Rows from block 2, named by matrix and row number. Rows with one number belong to one neuron. Each number is 128 + 24 x the weight over its row's rms, rounded and kept within 0 to 255. All counts start at 0. Numbers have three digits each. After the name is the row's rms in percent of the matrix's.
# gate: MLP gate (model.blocks.2.mlp.gate.weight, 1024x384), inputs 0-127
# fc1: MLP up (model.blocks.2.mlp.fc1.weight, 1024x384), inputs 0-127
# fc2: MLP down (model.blocks.2.mlp.fc2.weight, 384x1024, transposed), outputs 0-127
gate.810 113:151123118149146108145132149104117130122120167142111136174096129081150128114129129181128108159144152155134098114079106145123138137125103164116143136108140130118164114097143127128133117099130116118133115151150129112074110102139124137101117125125090159087134096133152100153115157108098120092182126155102088095113155130122128127097132160125195126114133146109122175121129151093137135140130
fc1.810 112:087114164132146147145117116099147096137164096097131115146121137144135101111166161158135140100132120118117120132130098167107077132165092140120114122168111124127152135107138080112153155159158107129139110131124096119143127097095081121171138132170113118064147130130139052107160129072165152167134131111161161110112131137131095074131170120129162128140138134110146082137131188089129125118118
fc2.810 107:155153136122143116171072132143097162137162118108145180101132137165070124136088113123159121152153107110132138130136108163135151103086160116151131157125128148100078137119146118122116100146106098162111148112166132170138140106155127084124147104126102104124093149115106127114116092179132081091115140124154145137112097123116122115143140090121100135135180136099099132126151106136130144121116
gate.811 081:132151149141135112106146143120090123148187130071104127092130144137123164099146091159149131073148130121124126190092076167126114102111169092141111167109099109123137112134146128115123103122144097130106114076100135129102099142147109092091129135104115082111153136100077077109151080067086100131132109117145159142116143117095140092049137133141112146108145123146146136151119098114123118144126
fc1.811 084:159154169062170103100128152085148158141149128139123110118130104115132113141116113132118122119127084139128164154186171120136164164118123084140133156120090099155142181146147084144159137138105126151139130145132111137125151152086136127141129097092130169113136142116089134133092136071094136146111131152169146107142142087141143154107125142076123125152124132143113124135113138116132167062141
fc2.811 079:168168113132133145137097097117099125120143097135145145128153124073107141123154171106136105172103140133113125139110100156135122141161113109137101126137112116084125116131129149139131135132122110174116121089122114088179157122121140120140121149179146186117128134173149089133126123138119129099119113154115107140147107139107128097118160148109107104137126181101115137182128139164098128128120
gate.812 089:134099144108127130135123092119155136140151131112089126107136119159145111131119130121164133100127188136120118091145117143118141075101127137130119155111130140121132086145155105120114124123136127149160147121119148084102191093131121142064121121164113089119150092143126130144147119150090074115118124118149106130092174077132134141106132137144097117107099144124105110142125127155145135126122
fc1.812 079:143171106101130127171134129141148147168109100127152160129117117091109121124121124141113123194109100143140111172109129141107123111110121092107105120135160153140110132093107097091122135124125114161115127092162113146117120106079123114121144103138110107142118129130119127119099136100110147134150154165124131152101156177131102069138126164091108088069095098105124156143106128095103124136115
fc2.812 071:101107098108133116111175097153122120143169137123139108140152115175089126147101099171141118146170094121148134139124138158144117126139142182101146155118119160110115139131162134131132087127119153114134122147122122149148132169127103130150160147066131168088089151127142172131064109133155169129111118122122158159088121150100093100152120147110126128122109132143157097096141094141109118148123
gate.813 066:124146125106132104137071120125155151152109172129162145076144114145134115085117108151131109150103111161124131116172140121113152118148116133135128096128163117131106114131120119085135174163139150120108144136114139142120185103102139142136140104104139152151145145163141104124147129173145107116162146177154103148133137145139116106102159122133112121164101120087116129124141086098134138127148
fc1.813 071:128111094095106135125083124143088144137131135152164142129104155088149125099104122139135117175104152136122104155081145122079141163142115133108129089164169132126126164129092131120118141143142143102137092146139072108136108157106132134130145094193122107128102118172132111131112115088138105151172160197119145162131149138165109095112158118140156151085120123165115139096151122081129125120123
fc2.813 035:150153104121137123126149131164158204126127109103142078164177109125145100123133133129137130120144138121169136100158145109125118110078133150111110096108074133133116138132126161133119157076159126148148120133102134096082140135119147140137106105132121141124185119151154090144136171107149131136142136125144139138108148131118154112098109112108074130098133143146116167104111144129148104118168
gate.814 082:108107111120134118133147125111113115088121117123091109141161120085102120137107137118133141110115144135090123126129117128118086120088118127106134153149113125095153109128140092116162104110104094146147133089119095120125112106120111110106083115115137130120097099123099127121126144071116115106122125085134106113114153075100137143121128143122078102112152095126122095097111132099101152116124
fc1.814 073:090141117132146132098102165122127100117126160124134147151095147124128110113138120118122128150123115094132107115135162086141187187110145135168151125141125086085132135113149188097143138118117117093109144143135118095144135169155152147151111118154171162118096114117132139082140124122168109107101115123107120170114086100140151107106129145150125117135109135122156126124129113109126115113094
fc2.814 056:153139148172133123128163189117134118138128171142094144082129085149124143126152147114115144097119165139131128102158129170108166095114119145092122140078126138132095112132120107121104111113150166116127180155132112128107145095120139132118127167088129108150128098105140137098146140139105082096092087137157145091177126098103126133128125142172080121174123132129130132137113157132079139118158
gate.815 071:131151126139121120113126124097126087121124066124161112133064160149098125066122131160091118129143115124088136127114096137070111134138098136135099169079116110114104095132115115131139102132154125128102151109129126139102146089083084139106134104133149089149117101101122104117124105159096088133130127132118124132152104156138130077136159098127172097148167148124117161131128160154108119117122
fc1.815 071:109107155131104142121138108147119111115132191151058144077147123111124130146118135119114107105125094155107167120068128113142156161111114119199118129140129124126144133147131134123154079103097114153106143127103115122124077161134132135133133116159160084114117128104085168123127153116099156111110132177109100134136129151155110135112153127122093145106110113088106087118166103085134169142077
fc2.815 040:164076164142121166125082127117118147116147139125077127102187104117102129140175161097075131105160130129104150119092149154128110181154147117140154144087160111109111147135122098135101138131176123107115068125086151146101093138073113127140156144141188113114090155127109146102166104109113117145117105113106113153156170121154076110066148118138122154148126110139142114120128143128105132150130
gate.816 130:106188142151119136119130130150096087086164133124109123101112139144135141092130117145141119153151166103109083145101067169121132113135167143118124148114121113129120079071112174126138106133137108080150170100141126079136124126147105130110168109134170055110130107090141120146149103120122111115132112142111097137091133152098132108076152094148157132112148101125103154114138088101107087179121
fc1.816 155:064121112168060169114124161169103128101135132115135142104088172141128151148126102122124162117122155182142127118084080160134106159118165159135141121147169126074130102121158187132097136122137113084126153125126166099151079129157111092101124188131107113143154116114117163128150095145119106084118135129089114116136126137107150134107119081184148130102132103168118167097151142143158103170141
fc2.816 176:094115115140123114128158150160132129125084175112098127108104105171142127151102091120143147080153125118159119120142133128120123146091158145124149091126142146134137158105116132123132127103118095081150159160109145180108100127144139125128109117078130099180156131115134152083143135093138166134125131116110138101139142115134128137134081152148165158122140081139151126090125154093139084150121